Rows from block 2 of a small image classifier, named by matrix and row number. Each number is 50 + 12 x the weight over its row's rms, rounded and kept within 0 to 99. All counts start at 0.
Before each channel's rows are labels from the 100 images, of 14976, where the channel reaches its highest value: "responds to" is what is common among them. Only what is clearly more common there than usual is listed. The data: views of escape-time and Newton fractals.
# conv: 3x3 conv (model.blocks.2.conv.weight, 128x64x3x3, each kernel summed), inputs 0-63

responds to: Newton basins of three roots; Newton basins of five roots
conv.36:32 40 32 65 58 24 42 64 55 31 43 36 52 18 49 44 62 43 68 44 31 36 42 52 51 54 48 60 37 53 61 38 39 60 52 70 48 70 49 49 54 44 36 40 42 48 32 47 42 71 50 43 53 43 47 35 59 32 62 72 43 41 53 54

responds to: grey; Newton basins of five roots
conv.18:30 37 58 37 46 63 78 55 50 40 50 54 42 29 38 60 41 44 57 51 41 43 40 36 41 45 54 46 68 54 39 40 41 52 53 71 30 48 54 54 53 49 61 41 63 23 10 76 54 45 41 53 50 45 48 52 50 47 43 38 65 35 43 46

responds to: Mandelbrot set
conv.25:42 30 45 47 44 31 44 45 54 59 56 60 56 34 35 65 45 45 40 56 65 51 39 52 52 53 46 47 34 61 59 34 41 40 36 54 39 50 61 63 63 51 51 38 51 39 30 52 55 40 48 59 46 17 33 42 33 44 60 11 62 39 65 34

responds to: grey; cubic Julia set
conv.74:33 73 40 22 48 61 58 62 40 45 50 34 36 59 57 54 59 51 58 59 43 33 61 47 38 36 47 42 45 28 41 41 29 42 41 47 21 40 45 52 54 41 47 38 39 44 52 62 67 60 53 51 47 66 51 47 49 51 52 81 47 68 61 30

responds to: pastel
conv.43:43 52 67 56 14 70 69 50 68 55 52 55 31 49 58 40 52 43 53 60 51 61 71 31 53 57 54 40 61 45 53 52 46 36 57 43 48 37 52 42 55 60 51 33 50 74 42 40 54 47 63 56 44 38 44 36 46 26 55 67 67 48 21 64

responds to: Newton basins of three roots; Newton basins of five roots
conv.117:36 60 43 64 43 57 45 55 61 57 50 90 62 45 58 33 39 46 40 41 44 36 55 49 33 51 46 54 41 29 39 48 51 70 54 50 40 57 34 69 59 51 50 83 36 53 32 63 47 46 42 36 37 55 33 31 62 45 55 45 61 55 41 58

responds to: Newton basins of three roots
conv.49:55 31 42 68 67 58 51 56 51 40 56 22 51 57 50 58 56 56 53 41 14 54 38 63 42 47 55 42 53 58 57 49 61 52 52 76 65 64 33 40 61 58 60 43 37 73 58 34 44 55 72 36 53 60 60 47 55 36 46 67 30 47 42 56

responds to: quartic Julia set; grey
conv.80:53 57 33 44 34 57 56 49 46 36 62 54 69 45 56 29 51 37 68 27 32 39 58 54 64 41 52 45 54 52 71 54 67 47 40 68 33 43 18 64 60 48 53 26 48 57 62 38 49 44 52 37 59 43 60 48 34 40 57 43 38 41 47 29

responds to: pastel; quartic Julia set
conv.101:44 46 75 56 61 54 40 38 60 37 57 49 24 43 43 67 57 46 49 57 54 49 53 43 56 40 46 44 51 56 82 46 68 45 52 57 59 43 57 44 33 43 54 00 52 55 53 62 58 58 59 56 57 58 37 57 49 52 30 61 55 51 39 45

responds to: vivid
conv.59:40 54 59 30 50 60 57 55 34 37 50 34 60 52 44 34 33 38 60 31 39 55 47 55 36 52 64 53 68 13 44 46 50 48 38 60 43 68 28 60 64 50 51 59 42 49 51 55 60 49 47 48 25 62 48 52 44 57 66 23 39 59 38 37

responds to: quartic Julia set
conv.78:71 61 40 50 45 46 39 47 30 31 42 28 46 48 43 34 51 28 48 35 36 39 41 46 43 53 56 45 47 59 26 53 41 54 58 44 45 50 41 46 64 48 33 09 59 63 65 51 46 62 36 28 58 39 51 46 47 44 47 61 39 59 28 49

responds to: grey; tricorn
conv.47:36 51 59 49 74 36 44 44 56 45 48 30 37 41 46 48 45 49 55 54 22 57 48 43 47 51 40 48 50 32 40 56 43 62 69 51 33 54 34 65 56 50 43 34 36 53 20 58 69 78 32 55 63 72 41 59 57 65 60 45 38 61 61 52

responds to: grey; Newton basins of three roots
conv.82:37 38 35 34 53 47 67 50 45 32 47 45 64 32 50 38 42 57 54 34 53 57 43 50 61 48 47 53 49 57 34 46 67 47 48 37 39 31 36 58 57 42 75 35 47 18 40 39 61 56 44 56 46 63 44 70 25 37 60 38 40 24 46 46

responds to: Newton basins of three roots
conv.88:81 54 57 73 64 62 66 63 43 44 54 37 48 41 68 44 38 55 41 59 57 35 49 53 67 59 55 61 37 46 70 29 63 40 64 35 47 56 43 67 58 61 54 39 54 47 63 39 46 39 32 38 27 48 28 45 47 49 58 53 33 45 33 49

responds to: Newton basins of five roots
conv.60:40 49 54 71 60 44 59 53 51 40 49 52 37 46 29 59 60 11 62 43 48 52 58 33 60 56 43 58 38 58 37 51 37 61 48 50 40 45 11 57 59 37 39 55 39 43 29 43 52 53 41 52 54 57 21 54 58 59 54 52 37 35 55 64

responds to: tricorn; pastel
conv.77:58 69 47 62 36 62 51 41 54 44 57 53 57 34 61 47 60 23 49 42 81 37 42 44 76 56 55 48 54 49 37 41 33 37 42 50 51 39 39 34 58 46 41 35 43 48 60 53 70 61 31 33 24 53 49 33 61 27 44 49 56 51 59 53

responds to: vivid
conv.48:50 54 59 63 19 48 32 56 59 57 64 50 54 43 63 54 46 51 47 27 10 58 86 44 58 51 49 50 44 44 61 54 58 44 44 68 51 32 43 53 46 43 49 42 32 66 53 40 25 60 62 47 56 45 54 50 62 55 58 51 59 64 56 41

responds to: Newton basins of three roots
conv.35:55 38 52 36 42 31 25 31 50 41 67 43 30 57 65 42 71 57 62 51 33 57 38 66 53 46 42 45 63 71 61 46 28 44 46 52 54 32 34 58 57 62 36 58 51 62 58 51 32 58 40 64 59 48 68 37 33 32 54 51 43 55 64 43

responds to: quartic Julia set
conv.91:28 34 52 49 50 38 59 49 52 50 47 64 39 41 57 63 56 56 53 55 49 40 62 35 40 44 45 45 47 42 36 57 41 61 52 70 45 32 37 51 48 58 52 91 36 75 21 57 52 70 55 42 57 71 48 37 49 47 46 71 42 43 34 57

responds to: quartic Julia set
conv.112:48 49 42 49 72 56 56 49 49 24 46 61 52 29 46 51 42 29 63 45 25 47 51 55 38 55 48 52 79 32 43 59 57 66 38 55 59 51 58 51 39 52 65 74 48 55 43 54 45 47 47 69 59 60 46 52 47 57 62 11 30 39 46 55

responds to: Newton basins of three roots
conv.51:43 46 30 55 32 41 54 45 43 58 46 59 49 23 63 42 67 38 41 42 40 49 48 63 32 44 53 55 69 53 58 39 45 52 36 29 48 45 49 59 47 56 49 67 49 52 66 29 55 27 34 42 46 24 54 43 52 67 33 34 20 38 51 54

responds to: pastel; Mandelbrot set
conv.86:37 49 37 34 61 49 33 46 55 63 55 45 65 53 58 61 41 67 32 49 64 58 33 56 44 57 54 38 53 08 39 61 54 38 57 59 37 42 40 48 36 73 21 59 51 42 41 52 55 62 53 51 65 71 58 28 53 53 46 61 50 57 46 58

responds to: tricorn
conv.27:41 77 51 47 57 63 59 54 50 38 52 56 35 56 48 48 33 48 60 51 46 50 73 27 48 42 58 46 47 28 48 70 54 44 50 43 52 46 51 53 56 29 55 49 25 29 39 73 44 43 58 43 30 51 27 51 46 45 48 31 75 35 31 40

responds to: Julia set
conv.58:38 31 32 46 33 29 40 54 51 84 40 68 34 58 55 46 54 37 26 54 43 50 52 44 57 49 49 54 47 63 61 53 50 63 44 54 69 40 29 58 44 66 65 54 31 49 29 44 52 47 43 34 34 52 48 72 56 64 47 59 58 66 43 51

responds to: Julia set; cubic Julia set
conv.14:43 40 53 71 48 50 52 55 42 33 47 50 76 43 48 64 49 58 39 41 32 59 65 51 51 43 44 50 48 00 46 51 65 65 51 47 31 59 48 61 35 46 58 55 46 24 46 48 56 42 36 43 59 38 46 55 60 55 44 33 32 59 59 43

responds to: pastel
conv.72:39 53 48 59 19 60 60 50 57 46 44 26 47 48 50 68 56 67 42 45 46 55 48 44 53 55 62 47 60 45 44 60 55 50 44 55 51 49 35 25 44 54 62 42 34 66 37 59 57 43 58 05 48 42 68 56 47 58 22 57 65 60 54 50

responds to: tricorn; grey
conv.85:63 66 28 45 46 52 55 49 25 46 51 45 40 50 39 52 26 45 60 52 43 62 52 40 50 51 50 46 49 48 39 61 37 59 51 63 54 49 49 60 45 35 60 46 45 44 48 49 50 05 63 43 33 16 58 55 52 45 38 16 54 40 51 47

responds to: Julia set
conv.54:37 48 33 49 42 49 51 44 50 48 58 65 44 35 54 65 70 46 42 51 48 18 33 35 37 52 55 60 52 56 53 37 07 69 46 56 50 52 29 60 44 40 64 63 51 57 38 50 43 52 49 53 61 21 51 69 51 59 54 66 54 46 51 61

responds to: sine Julia set
conv.15:48 33 37 45 35 62 44 40 66 42 56 25 42 48 46 53 44 65 55 56 41 43 47 57 66 37 51 51 62 23 60 34 51 45 53 65 55 25 68 50 60 58 50 17 71 49 51 27 54 52 54 53 49 49 50 62 55 28 44 60 33 49 68 47

responds to: pastel; cubic Julia set
conv.53:59 56 58 47 32 58 31 52 45 48 53 44 59 37 55 52 46 36 46 58 48 61 57 51 65 58 46 40 42 03 41 71 73 66 60 59 21 60 55 55 51 58 33 61 34 50 47 60 33 43 61 64 42 42 57 53 41 55 40 55 63 58 53 41

responds to: vivid; Julia set
conv.55:49 48 53 54 75 59 42 37 54 54 25 47 74 54 65 52 62 75 41 52 52 52 50 46 63 47 48 54 44 76 50 41 33 52 47 45 57 50 70 46 22 66 53 64 35 60 54 64 47 50 49 56 51 59 58 51 45 71 18 63 41 50 33 44

responds to: vivid; tricorn
conv.97:58 39 38 44 45 35 58 52 60 59 73 57 37 54 43 54 43 65 16 56 69 56 47 42 53 40 61 42 46 35 59 28 29 41 49 55 68 54 52 28 35 43 44 44 55 45 48 48 70 32 54 54 48 46 37 43 28 65 37 44 55 40 66 27

responds to: Julia set
conv.114:30 29 46 33 54 25 20 46 59 32 51 58 63 48 26 70 39 54 46 41 27 43 46 42 47 45 50 43 26 45 37 49 42 45 52 60 40 54 42 73 48 44 26 47 51 56 27 42 37 52 44 57 53 41 37 54 42 67 47 54 59 54 46 56

responds to: Julia set
conv.30:60 38 51 36 63 53 49 60 55 35 51 41 63 44 34 35 33 52 64 48 46 40 39 49 45 39 50 48 59 35 43 36 44 47 56 45 24 54 22 58 61 69 41 25 71 31 52 42 61 50 39 48 31 33 48 35 40 77 51 48 60 37 62 49

responds to: Newton basins of five roots; pastel
conv.1:43 62 66 60 56 55 55 48 31 53 49 43 38 46 69 71 54 49 50 51 59 63 58 45 55 45 51 57 59 49 44 61 41 08 47 43 60 37 53 45 51 40 56 34 63 52 58 63 76 55 36 77 50 40 43 21 33 44 32 64 37 49 54 55

responds to: dark
conv.52:69 55 47 56 47 57 68 44 36 56 43 69 75 50 53 37 46 51 77 54 28 43 31 47 27 43 48 59 46 35 55 60 46 51 55 50 46 40 39 58 48 35 56 49 30 23 58 48 62 25 47 55 45 35 35 47 36 36 50 49 45 49 25 43

responds to: tricorn
conv.13:47 56 45 38 47 74 78 48 53 48 53 42 43 44 46 74 49 48 38 45 28 63 59 50 43 58 51 40 65 15 46 57 44 69 57 67 28 46 57 44 52 37 60 16 63 57 42 53 56 35 56 43 54 44 53 40 44 50 46 56 30 46 56 60

responds to: Newton basins of three roots
conv.40:44 47 52 64 71 59 66 50 54 45 47 54 55 38 45 65 73 67 49 41 23 51 45 50 51 38 52 54 62 76 75 66 67 56 59 51 62 53 40 59 61 42 49 46 40 53 40 57 51 59 78 32 45 50 47 40 51 21 49 68 52 57 30 54

responds to: pastel; Julia set
conv.104:61 54 52 54 32 49 42 46 41 39 60 77 72 53 65 57 44 66 38 39 42 50 52 63 50 54 48 38 54 34 51 60 49 63 48 38 34 28 26 43 45 64 57 76 46 63 64 54 32 36 58 48 42 56 65 23 40 38 43 38 60 55 67 39

responds to: quartic Julia set; cubic Julia set
conv.12:31 53 56 48 47 41 49 48 82 37 43 19 26 57 51 53 41 44 42 34 54 56 50 50 40 44 43 49 59 32 45 65 49 54 55 51 46 26 32 28 42 54 52 39 39 47 23 57 52 57 42 50 44 60 42 35 60 77 47 38 35 51 65 53

responds to: cubic Julia set; Julia set
conv.23:39 28 41 53 41 49 42 46 37 29 47 50 45 51 58 53 51 37 49 57 60 44 42 65 64 51 49 48 50 26 36 58 58 48 56 86 45 39 47 35 30 60 39 42 64 70 44 50 67 58 49 47 33 44 69 68 49 65 31 42 59 77 47 54